Weights of a small CTC audio transcriber.
Model: 5.18M parameters, norm layernorm, activation gelu.
Rows from block 3 of a small CTC audio transcriber, named by matrix and row number. Rows with one number belong to one neuron. Each number is 500 + 50 x the weight over its row's rms, rounded and kept within 0 to 999. All counts start at 0. Numbers have three digits each.
After each neuron's rows are labels from the 100 clips, of 14976, where the neuron reaches its highest value: "lies over" is the class under the peak. Only what is clearly more common there than usual is listed. The data: Morse code for random letters and digits, with fading, noise and interfering tones. In brackets: how many of the 100, against the usual share in percent.
# fc1: second MLP up (model.blocks.3.mlp.fc1.weight, 960x160), inputs 108-159
# fc2: second MLP down (model.blocks.3.mlp.fc2.weight, 160x960, transposed), outputs 108-159

fc1.728:465551516449499507551536503469579540520544452525538520485555557611446556450552508526563613464540501510465471542561571500436402487423495444560421361523568511
fc2.728:495446469530438542539493541517542518542458520547576508592471518423522532577509454448451424499503520470533521505546614547500601505608411592541485514485450516
lies over: the character "i" (28 vs 0.6)

fc1.73:522501510480531448488542512536475404522415631573448401602476476549502532461475452533536473434545565491423556486547383559598468520597469473464431494470488512
fc2.73:529545582572421482414419478456516574514573529487476528520596491518501489466586567456469521553532401476521433499532536532421484531445506445533535503473596513
lies over: the character "y" (25 vs 2.4)

fc1.417:480411583592482482550486600444469522490486539452532464574586474471448525529441458508448428506561509502485543498537494512458420539577429496518571483539472452
fc2.417:538519489503492628456571413423500473496498507534467579425465484466448450470598551475513504529494431568525463551445534556530543513462579480570608539464539458
lies over: the character "7" (27 vs 2.4)

fc1.385:520385544469519534493417567396591588514435512590541527534561495528502514561400478538494488501528435517432466554451568537502510470553505409570455547396544462
fc2.385:509517388427523512455485455469377403499588449469504502508448587437537538511464532551435459436500538475475520422536544495527471426527426545507529470532460540
lies over: the character "0" (29 vs 3)

fc1.481:542554527551487507564437584480421472534482503429508429595472578445455475546437452465446491501524468451517481469420453549426514485465563449521491539503473471
fc2.481:474438519539516427531560378559507452416423520501493482542482540499509513465472511478495522459482379556467489541526453454515520499516384545465503546439447496
lies over: the character "e" (38 vs 0.2)

fc1.722:497459517473442484572466563469559487473551613536455484456436495452518559461441448503461406481464449409524518560465496506526470452481515479513612604508530563
fc2.722:603475505464638507554401481448424480506522528469507573540510483617433482584533496511528523484476478493541478479511566462457509484466542511620447473484466452
lies over: the character "q" (39 vs 2.3)

fc1.6:534486575470455570562447417500495567546510605518548479517433554545539574467518610465528452436433497474612470517465508509492493522494525472581548598504472653
fc2.6:571447445446497520540465509471543504449490468505444412501452456464440482533423334530487499525567433533486526414502486509422562538590494476565426477451483464
lies over: the character "x" (33 vs 2)

fc1.535:505575519518450518527460496582558521547599461456507616365607393440532471474660463424457544473479508440571471495558488546498523549463427486548498443538445471
fc2.535:470446525491480550441531427511488495451457560495559467516430613436437457575448437542546503550486453519589574488545482462428549486484533533388489507564558522
lies over: the character "n" (47 vs 1)

fc1.410:535454518547478425494550473484493445472481499548537562578412518489473575542563518508477424443493522466615535575381575511502443392595507506542533446521517524
fc2.410:522518519525534473475529443463354508589494428525452419485533608495566445523493444486557575470493460508520508430570519464546508572475563459509431518564508516
lies over: the character "i" (42 vs 0.6)

fc1.137:550483478555402459580530400440475501448530520465580537470477464502489493427433541376545559492509474536504521539489439375638489394451481555531467465581475476
fc2.137:499582578564656443556436528533407474599502452466493417582543529439563515504538496462453471483491552592549394584513583605496531515439500419422522581527491469
lies over: the character "t" (73 vs 0.6)

fc1.498:486513496520566457512473449569483540448480455487533390504489514407446531457529438518398598533517423506515568643584469536561518538424507586450538495480563487
fc2.498:443500519560519415443440513552578384567567516539552438559520498542625512506516439465488479385498481565501510536435532518528467388482465563481512426547528540
lies over: the character "n" (28 vs 1); the character "m" (25 vs 1.4)

fc1.364:497483548552476502554485551471495497457533570492501460474481533597463607508596471489541525539489527517548462560457425583470467443498445492504478422540507562
fc2.364:482564563456486484442491485549437434474418522588567456464451576516532518513485546512511540550532554389452466422510468520512497534544585464468541533543508397
lies over: the character "8" (28 vs 2.5)

fc1.99:463408466436501422531526531506442595533473528457428531542467453485363387451454603522441559508517456532539520472547437548548469473468516518538564491457405472
fc2.99:522604506513548497487460473429519549458505483442478516413483422502493586445524509537528473559506535482401353539461571461576396533523636549482445519554540456
lies over: the character "q" (26 vs 2.3)

fc1.162:526483416543448539554432437441452459494567427512430543525577469419510563402467409503414544513592453564535545517512450455442495559473458479519512563537479516
fc2.162:499475538507535417544455555559576538519411444482525423550575498624505424611513570397377433424557567473456465491551505530466487502450536531474420537521547445
lies over: the character "u" (63 vs 1.3)

fc1.524:601415561513595544566462477574525582475485516455500542473477589446496459461483534418493538497457465407469525455461511540527571494509483554616476451446508463
fc2.524:479490510552523512454485500524576499480486546502579564531404453579434484452469556548541531536461553499529455516483470505540490571569595470481609543474545389
lies over: the character "g" (26 vs 1.7)

fc1.245:488371553448545440538556465552456559569499536519509530547553452485504480382510574402560538507563532533430463461476496567521557485494529537554612491574558522
fc2.245:508478517638461530520553462555519501468513487458454466528405554495508565516549437526453614450444476403493572458550469472517527606511449469448512489557470455
lies over: the character "9" (29 vs 2.9)

fc1.448:565548540557539490567548599519467446497549518541547438483447459445475451526462468533462553466521588536568487480495480451485558471537458478487552495517450426
fc2.448:447464559585503491505372376390449573556507395541485438623454475577517460517512514521500480550470519526551447615521520561595516461421496462515495527462391460
lies over: the character "e" (88 vs 0.2)

fc1.14:494538537597447559376499517479473481539491544519477415534505459525554532542437420522477467559505454540517539556557558456493506541517484431512400530537507611
fc2.14:511519539472491493568491442523422525453487565479455460567521511563542544489496486538513584491514482527561410506519501454465528540513522539487499487522556566
lies over: the character "u" (63 vs 1.3)

fc1.312:419415531565553566520428511488531515503564509425478506499571613465586536446544454521488412487462458493469530466481486449528435472603529483420480510551523534
fc2.312:448520536482504554515481433518548560629523521497561434499546442563516415482515518495539502479604512614549490556509521556490541498513466535406431446361463486
lies over: gap (97 vs 35.6)

fc1.428:453550480518491570455486492471464567508605430406468542433508470556386535449495544530568529554533520480492559487465446466467457433516490589496608431508549536
fc2.428:484477445483466454518434542514503423572469473465496372520543588543543482423503506579569544531574486443478538525476539551571552478488574479509474573543514463
lies over: the character "s" (26 vs 1)

fc1.339:565589470510495550514442459566456463524473521566462573508572465456481591496522497485598491519417467579474533506569499437511479465455505564530447534436447585
fc2.339:453364485474469473369514590467536396510477553588477490560525499498482482431453481490489430581507507466477446542437505484508467581542485431557458473593617588
lies over: the character "x" (36 vs 2)

fc1.590:430482497510453561540501573423422573536498478537569525493486429517530579432569441561487481467499512521468491374494506500496446470549485370578423484550526606
fc2.590:600533543474457457508569387457472521563474634529456473541474613484556555601468454483541617489542513559527535630515533522535489489514404479523458463491498579
lies over: the character "n" (35 vs 1)

fc1.560:505439453532493457496462507541512519527467607471462532516428445575561417572484543566575563541462418454447555556539476503623485465516440489571459659514455508
fc2.560:510535503530529519551467406469494528477530483404522425442517494427455600426473481432421475508504576451504477455481562551441501506442532458555523476451558589
lies over: the character "q" (44 vs 2.3); the character "k" (28 vs 1.7)

fc1.104:504582563509525482470522414579418511525477476540527472478515508543533385508497531460515535530503515441551608533445566475498450431577597547567547507591490431
fc2.104:573406432463487522468505597486482538497674514557513414446550498438419638492511454492485515475463458476493488560500390491538447568367383496512452483499520538
lies over: the character "7" (25 vs 2.4)

fc1.397:526440503543524501489465446415488559554493486486449472575472530432523523522567467506491407559505573455457560477454477484516567504471444475615511527504486445
fc2.397:468489510420461492466496522509500467466528493501483578428421606559486555494438509448431533488521429476469463535524556483562424430478574484516505462498422512
lies over: the character "0" (27 vs 3)

fc1.148:512558373452505589542521628518559543418513402451448540478507439470492417520377511530618586488522487491554517507481476431515619444466472536565525507514494427
fc2.148:541399555520412527445548465445433542506447562411499542376512557475420567540525531505347529539453508482500503539561486529490466539577538495455533455496553468
lies over: the character "7" (29 vs 2.4)

fc1.303:488528481417505519475393545537413579453520592461521578452446493589574431433485563523524482496467413454510458504474423465477464505635446505430615476508471507
fc2.303:488479499577547514506555488476522480428457519454519403515556494506435527492531469475529495479540529530481600534553510530557451581386534496560382522468532409
lies over: the character "9" (28 vs 2.9)

fc1.278:449479409494479479399469447499443488543454534460506604512513485417476546537547554464514385389500491606491462468527448521403417603495476518495500469417498469
fc2.278:524619502560440558537560425517503471466515459472556441596503523620521514492561488533411576534532498465499496546540458547466560458500441453534412483456410539
lies over: the character "k" (32 vs 1.7)

fc1.705:546540520500441500508547485563474510557487502491527511450485485473501465448483452473391561563428433552597441591503473508594476450469489539494521502576541417
fc2.705:427478505540508547577553528555525582464569441457498460513573467421467416461560571510575444476563485514451538603512535472369505467485559491560511460445497483
lies over: the character "t" (29 vs 0.6)

fc1.549:462500461452584549517596467465483440496580598514504487566447594568491507446507608495544505548474514509428505505503522491504540480460479522543574421475587599
fc2.549:525484616446442440536426499551424489502493547540458577499503395426514463499495555549461470495532513483554555404508471595531492547519497540492482479437554508
lies over: the character "8" (25 vs 2.5)

fc1.373:553521540576494465552433517422530506466467536502479456485430486503500559451409445488492543518449497521586522569459486388430490452591497509563552566526513506
fc2.373:491549535532496490538509432475377506559429418457557515508455459522477431544470495526506576461487582495434520495539439582515558550454555527548587488426487440
lies over: the character "i" (37 vs 0.6)

fc1.54:492535443507495528389407468538561446506402567563515432486501565527474440577571520520536476425466452462472584613533552590510394535552472516520495491442479538
fc2.54:527519524521493472434491558515370524492630510478629462488516364533440591466451423534477502499502542537464425405475495545510645488470537518494423502610511517
lies over: the character "3" (29 vs 2.2)

fc1.281:508398406496489438378476493396451549442437458547504508501544492532541596574401530567520587575532476479427482509484520532456516463529484524400512548491484416
fc2.281:496484549513504545621519502527453485589491470452592555562477459438505473522533522550523470480476473492524551519478482556527501537566479486599485467600478498
lies over: the character "x" (48 vs 2)

fc1.141:459442467476479442483517483569542475451459529477435521483479504416539450463474473477575459567519511486551476546532453584414467547445575459433511546451548452
fc2.141:498519492539608551580532482433542584458602542517461540384465471507450500463497519468496425452463586451500509463426530409510436467402531457523599549506447480
lies over: the character "i" (47 vs 0.6)

fc1.699:511455476524549487542516438553532547522500499490557578479461474537494531585507507524444500520546451432538503508432487530488582478485566544433519482563437513
fc2.699:486532563557550494545511526503498495572511548544570459488525656490533406473516513520572505529553550620590455470479524422438576563379497452496489579540532500
lies over: the character "t" (71 vs 0.6)

fc1.367:414460396425543543598438446524447469566550486510440476517496551502502489469486466508554534468482512531460563494435539522580408514424532499467496533467541396
fc2.367:534543496498495522428448517548510457434537458484542481570568493525417475464485545468525513518611530449458571505470560428545587550504541565485463560463390504
lies over: the character "6" (29 vs 2)

fc1.168:540437468443470479557515612517533432527537494546470478508488528453488517575518523494416484428518557432465480491474490462513561492533485544429541511556440506
fc2.168:564427531518430481435542491454502438490482477472558503527490459524484499544475531450503483458444504489395480496403474515560454468453511406382530490430502464
lies over: the character "e" (37 vs 0.2)

fc1.179:530540484541468517482478458475558486541498485599498504492484552603506458441429593526559400537561408505400413467407466519500488523394469512522501546442465525
fc2.179:501472503487557652444474550552499504518517534486465559564475541456512562513553488494469504416487403592633530525466562519514433548550513545441480547554518530
lies over: the character "x" (25 vs 2)

fc1.308:540454564459492483500434565433570542481509565426535517493564544512488537490423434491457487508537439582491476495496483578491410553487422466464567612508459472
fc2.308:472576570504475521519468492582512517459420395594485413464497457535470599531513442581450561476524532421500470484530518424576527557519548581455437544486507550
lies over: the character "1" (25 vs 2.9)

fc1.266:463454465515502561585421598568539507504509564521400432452574418459529443448526456537480551545513478508428480563427537500490480475538551476462521499518404609
fc2.266:532525471441573490457512525571523559483463533536421560484522584451523498572438460522477448497524452553395473569497508587575523563510468504479375493568461526
lies over: the character "6" (45 vs 2)

fc1.539:552536554558464405534506440574459442452510496536504506417501504593638439533547461538551604508433462609554501499433451445512397567523485463518457553527518600
fc2.539:444536468489539514483579451461457469612556497442473427620484508446427531468505486489523489416584539427562507554600562504507545399525539495478535570526588446
lies over: the character "q" (38 vs 2.3)

fc1.650:474487498467580535492533527558548606444509423506490528488426595487542537464449487559544558527485536435506547450550460507555502501487439451574519416509600471
fc2.650:443484541548455509483507471520481476404451610465607567521425478545512522454546582563547578541482493486521397516466558533531423654472514498479601507467531504
lies over: the character "l" (26 vs 1.7)

fc1.320:516561538535538468410431435495485436449526538494534539428503478434440504434492573556509550504536455509470447484475521407504511508552478543447534550551504446
fc2.320:593455527459560491511481517477530579503535538521541437476511549497505491522436554497461436520433540460553593486491464459562457407458527512525480483493581548
lies over: the character "7" (42 vs 2.4)

fc1.128:513504586499499453496555469446442453501458533543477407526479509462492455419530477511604564612573550522385407467541447557523480429429532519456508440542554449
fc2.128:454408424503530423527510518541474494485442426549453452468485488495395560439494563576581545528555572407459517430497565552389551521545522525543525523470580469
lies over: the character "i" (48 vs 0.6)

fc1.542:555453542560460554564560451535489535460436472392541472440634495438522516496577453480455522476595540514505462495517452536492535523464495539404501433467547455
fc2.542:422426480475515474493418521486460470589518551488418566549420611551452458519518565524514510479493463531531514482511487550452484482561543491512311469502550460
lies over: the character "n" (32 vs 1); the character "t" (30 vs 0.6)

fc1.647:457484543528551502559449507564512409472480540518499538487487466499411575578478476473447516633493508445512552429534457429523488493488511480589539524471432456
fc2.647:518430455501515493515518494487537597519499397509591511538486517467543540467442451611519537420511530489461423502529637487516393523507511465469465555568532539
lies over: the character "0" (27 vs 3)

fc1.453:508519522407456602460507525582503465487506598562469561511525524467508442468504449456496580508541510567464547552459453441554478589552404486501485489503479542
fc2.453:468473566519565478449505400538471528467451535501570515512445440487628539486514587452600441502494544423535439467444444539446467488453516504451575470474530500
lies over: the character "n" (25 vs 1)

fc1.263:427519534527452526477522567483421465537436473528511529549363556539563477514488590458465423583424531384429531463493492518513570562468488514496474424503492492
fc2.263:575544554517474566461514496524618405483532526474490506528558522509515577502497500478495562547565484576423477434528479483524475460421454462473536582502533458
lies over: gap (99 vs 35.6)

fc1.753:533423441488560555470598559438488442465487558543510463479470480513493540455562605591452520543564528583514500496465569514539567375560509424502472566519564537
fc2.753:465537512398470532516510618478501538494406439509487466433487486390472414445492488489385487411508467408592518479470541489557513503518586456651549516492447485
lies over: the character "8" (33 vs 2.5)

fc1.452:459491411543485535498485449526489487549586474386384465531501383504548465560518532514464548584505473561502563526427467494463555585529497437470484576529519465
fc2.452:551533543473473440512530504529481455407504520508556480501524505544539563549439546443504477512454546481518556519515503581445492509462404500502492549467593579
lies over: the character "9" (35 vs 2.9)

fc1.311:501555463496538396548431545433519499525493540424417534453496513470539457412565562447503468477481466480525474452539461490514456529434494495482571540506533459
fc2.311:501548547558577607500586453498456496480545474513479533465559536455502530554529565470532492436456575535546449557483477477431534586478508562493556545483535365
lies over: the character "9" (28 vs 2.9)

fc1.653:474516453397527567526565541485474563424530566434510563515546550567514571567518518463472496518381459529477461541543423480542442576519446491562477492403476525
fc2.653:527493501538540467498503508481507496568520497550456499579516505418468441477483496474556466522597502573556466552402599522422453474511541463519461553497420582
lies over: the character "4" (25 vs 1.9)

fc1.279:560492538540556466540541457567549598485509473424504504576450470555518507531485437553559460467573524453593480511528592522466492585490523578579458419486408425
fc2.279:522490461505419566503506497523601419488512504419571511473482562505586530410463554464498560500404481487477574529430539541469493450500565438579500572464477575
lies over: the character "t" (43 vs 0.6)

fc1.9:455482561472565488480446520540525547490467456509512438535523512492443440393482472501474453554457434452577449516462493419476565553442455607557454427602471473
fc2.9:551464525521489553476492478510512489547449499520424490355508458508514558631477511495558537510526554538543536471447499553444447478478524498502533473489547552
lies over: the character "7" (38 vs 2.4); the character "b" (27 vs 1.7)

fc1.89:494478481500626460540500507543573599555452405473560531506468489543486584383454437523534479471553401556611490537546480447536564575523488529501475480449464515
fc2.89:489547535572546512461568455482448509549475381524532426603490540450549432505526487584441498423481534524495552508489548420567477476473411477418551481538436524
lies over: the character "t" (41 vs 0.6)

fc1.271:453515517520499453519418526533448493585544410548494525570483494451455579475404492468589394425555536504549463428519559549395542520550438397547517486526514580
fc2.271:587503584434453444503430508442443505418458501487531532457544447518494445552531386511431521427472493543505464467523497559482479471491527480519423498505493549
lies over: the character "4" (48 vs 1.9); the character "x" (37 vs 2)

fc1.288:485414465509473451505489464584417578386506385523493461476576521520541521553537462557439485446428464501570472543464447417526464466570467559497591474479504476
fc2.288:486519466533473506470451584458472481492533486515575493455471478533566400502434596510541431522477498342475499503577543548550446409492543409532464556510445501
lies over: the character "5" (28 vs 1.6)

fc1.50:529515425423492545518434557551445502438606511490483432438439474535404583592474562550466484520568452512533444512539487407489496538499522508554498509454386500
fc2.50:457461463535471591436531430413467503579503466543559490517452482579499447493441527476506555506500507529542570470431487425522592529540453544461475446486390466
lies over: the character "e" (96 vs 0.2)

fc1.21:574568501508529533444462551570438528595504613611478556429565521483474459386425559353536418521502547578537544441441478469543489482432488461548467514405524469
fc2.21:476420553478570515508499497520477516489587437440520473523457535415608496523613491470565426567515425534508481458493492503477505435521539543549578582604444549
lies over: the character "t" (37 vs 0.6)

fc1.384:493540444411462563466495502434484549462520425451501476482490556571463447456495448539494584451485560477497472535527418451435442538479417524408448557484417561
fc2.384:544476465526488502533461564426502441419407460507520478443517477550481472488439581535504459571556545508402562478509444448602476519525608564532519563532546541
lies over: the character "4" (25 vs 1.9)

fc1.56:510468506500534459463393541566530546459563431541510543530566461451457505509512504379501517605427503517438508565482447382447504464459463580441523514492526511
fc2.56:491490485473418526551458523498522429491440496484500392476529512518508469467517507581570548460620490482490494474534502501500526430502446506542531475451584399
lies over: the character "n" (32 vs 1)

fc1.663:486553447525488521480557459484363445511530543456474491514523550431552497479449460528506536473502480432507517458590451544425468542543519460510446499444513556
fc2.663:526563536369546520399536478566519494483399470404557502465528494446478481482561483519511519468479514529478540479521457509481453460473394481594465414518471467
lies over: the character "8" (27 vs 2.5); the character "l" (26 vs 1.7)

fc1.192:463586442476534554570407480429472447518529492483504528393379485567523551547493421456569533460473531511547431475580509473487532506443548475473515443473500506
fc2.192:625506475470509498494491509438515545595518486486448476477579483458467455465470571604459500504491517524411559572466475464519502521485466569601526531471531507
lies over: the character "i" (78 vs 0.6)

fc1.180:443514557426465513344443529555514466428521573565489451460600452484497465473543511423471431428522493549479568527490474483534366503482438592544454457475526579
fc2.180:543569349478580488424517510478512485469513376467411515515490531475514492562505519569613434574388519553486454552489481529481563568447525446547431522576484482
lies over: the character "6" (45 vs 2)

fc1.615:416443551442521438525468479513479493382490460504513469504532452541459586557483426556606535532507414397417510523541408478575528431461515446399381468444491507
fc2.615:511459516576489521606522518567494493464524469566501553433494433428537491450513481628525564576493480497391545426540573436497418540499488465537504483526437444
lies over: the character "1" (30 vs 2.9); the character "j" (27 vs 2.2)

fc1.49:515383529575531432524451416480584532459474566574497535480445615519417561496546477458536424616486482467514380427397504553440506432557548506608542477499586531
fc2.49:461442401486568494572533581452459487504500482520521576581478482513536547416514542509622554458549468446476402456609517492480480508478431521492488479522438534
lies over: the character "7" (54 vs 2.4)

fc1.541:446541501463479545520470457470488609618483493482552536445552494505502474567549479505511556476573442557440430535461471510547544557526534506538575477557514485
fc2.541:564510510556444447520584448528471463573676522442500416530511541496451579444463431546495485457541528426548392469489492433453544481554483506524465509449415525
lies over: the character "u" (33 vs 1.3); the character "4" (25 vs 1.9)

fc1.42:442482558499407456444528533510418468602471457505531395389588585519441513556558534502418517509536489520536479490544434498460439427490489489475443479591480502
fc2.42:481526490531500541557511459547413498430477550560504486505535382533550475455532550486499547532608475497488497432558493500489474572454518531478560609428650522
lies over: the character "u" (34 vs 1.3)

fc1.587:524488515466517429567517437429465514497433454518497459514555498430500576594457406459575526493545576573481431521499400512448440464561562486615543460507572530
fc2.587:476472495578399484560568513500490514446575552522574450536471518556564509496539552633486600532444519480490502593565524450554503490520510531515469529471452510
lies over: the character "4" (26 vs 1.9)

fc1.686:528442488522450480474466608556496569562555563494495546459475511492457439437488480422546485432515510480428530557474491463486503488526436436446460458599425495
fc2.686:456563533490494475432411505509464487503500444416507513455519510552541547523487431521545687457589471529504458554541443443452508484514436433463548506484474554
lies over: the character "n" (25 vs 1)

fc1.645:476490530477483428565402529482503453369545569544513504543486474555523540436440559576537502488520456399507460473467577542480517471537587558502440528463546507
fc2.645:475418463413393490447540514470463487431480540534488471430548530491407489533555487483531405536445506585452544544534411495494456507549504492509524455558564503
lies over: the character "6" (38 vs 2)

fc1.429:498389477489514522571445550427547612500452576567585592496522551524421474521518464450479490576541457381526579473545565405446527493472514488465477472523451477
fc2.429:430404493492548534476542416534456481462575391493481451454558501395553511424515566488553512378491537536463505495445589577567430471563540404493479544508575557
lies over: the character "9" (29 vs 2.9)

fc1.464:442428530533484611456455380505420510440447505518442536399550500541495487491604504483499579442507488429551483471516393437451453513502529459497566469496459520
fc2.464:434521554532530476528616519494504563522563466548472536551436522387510398471513509497547462530461531483496503524552577556540503597490514421511575480475529437
lies over: the character "l" (29 vs 1.7)

fc1.724:530504490547468479536487521420467555546579550488540561393471485552431535471485474538557441540457471394479554532489510485540518465560437447507470424556570451
fc2.724:460445463512601503532496435515490490473415527522541525482479462516395462405548469546526542517566443499571487440423399426505464474482485496625551614418436521
lies over: the character "q" (26 vs 2.3)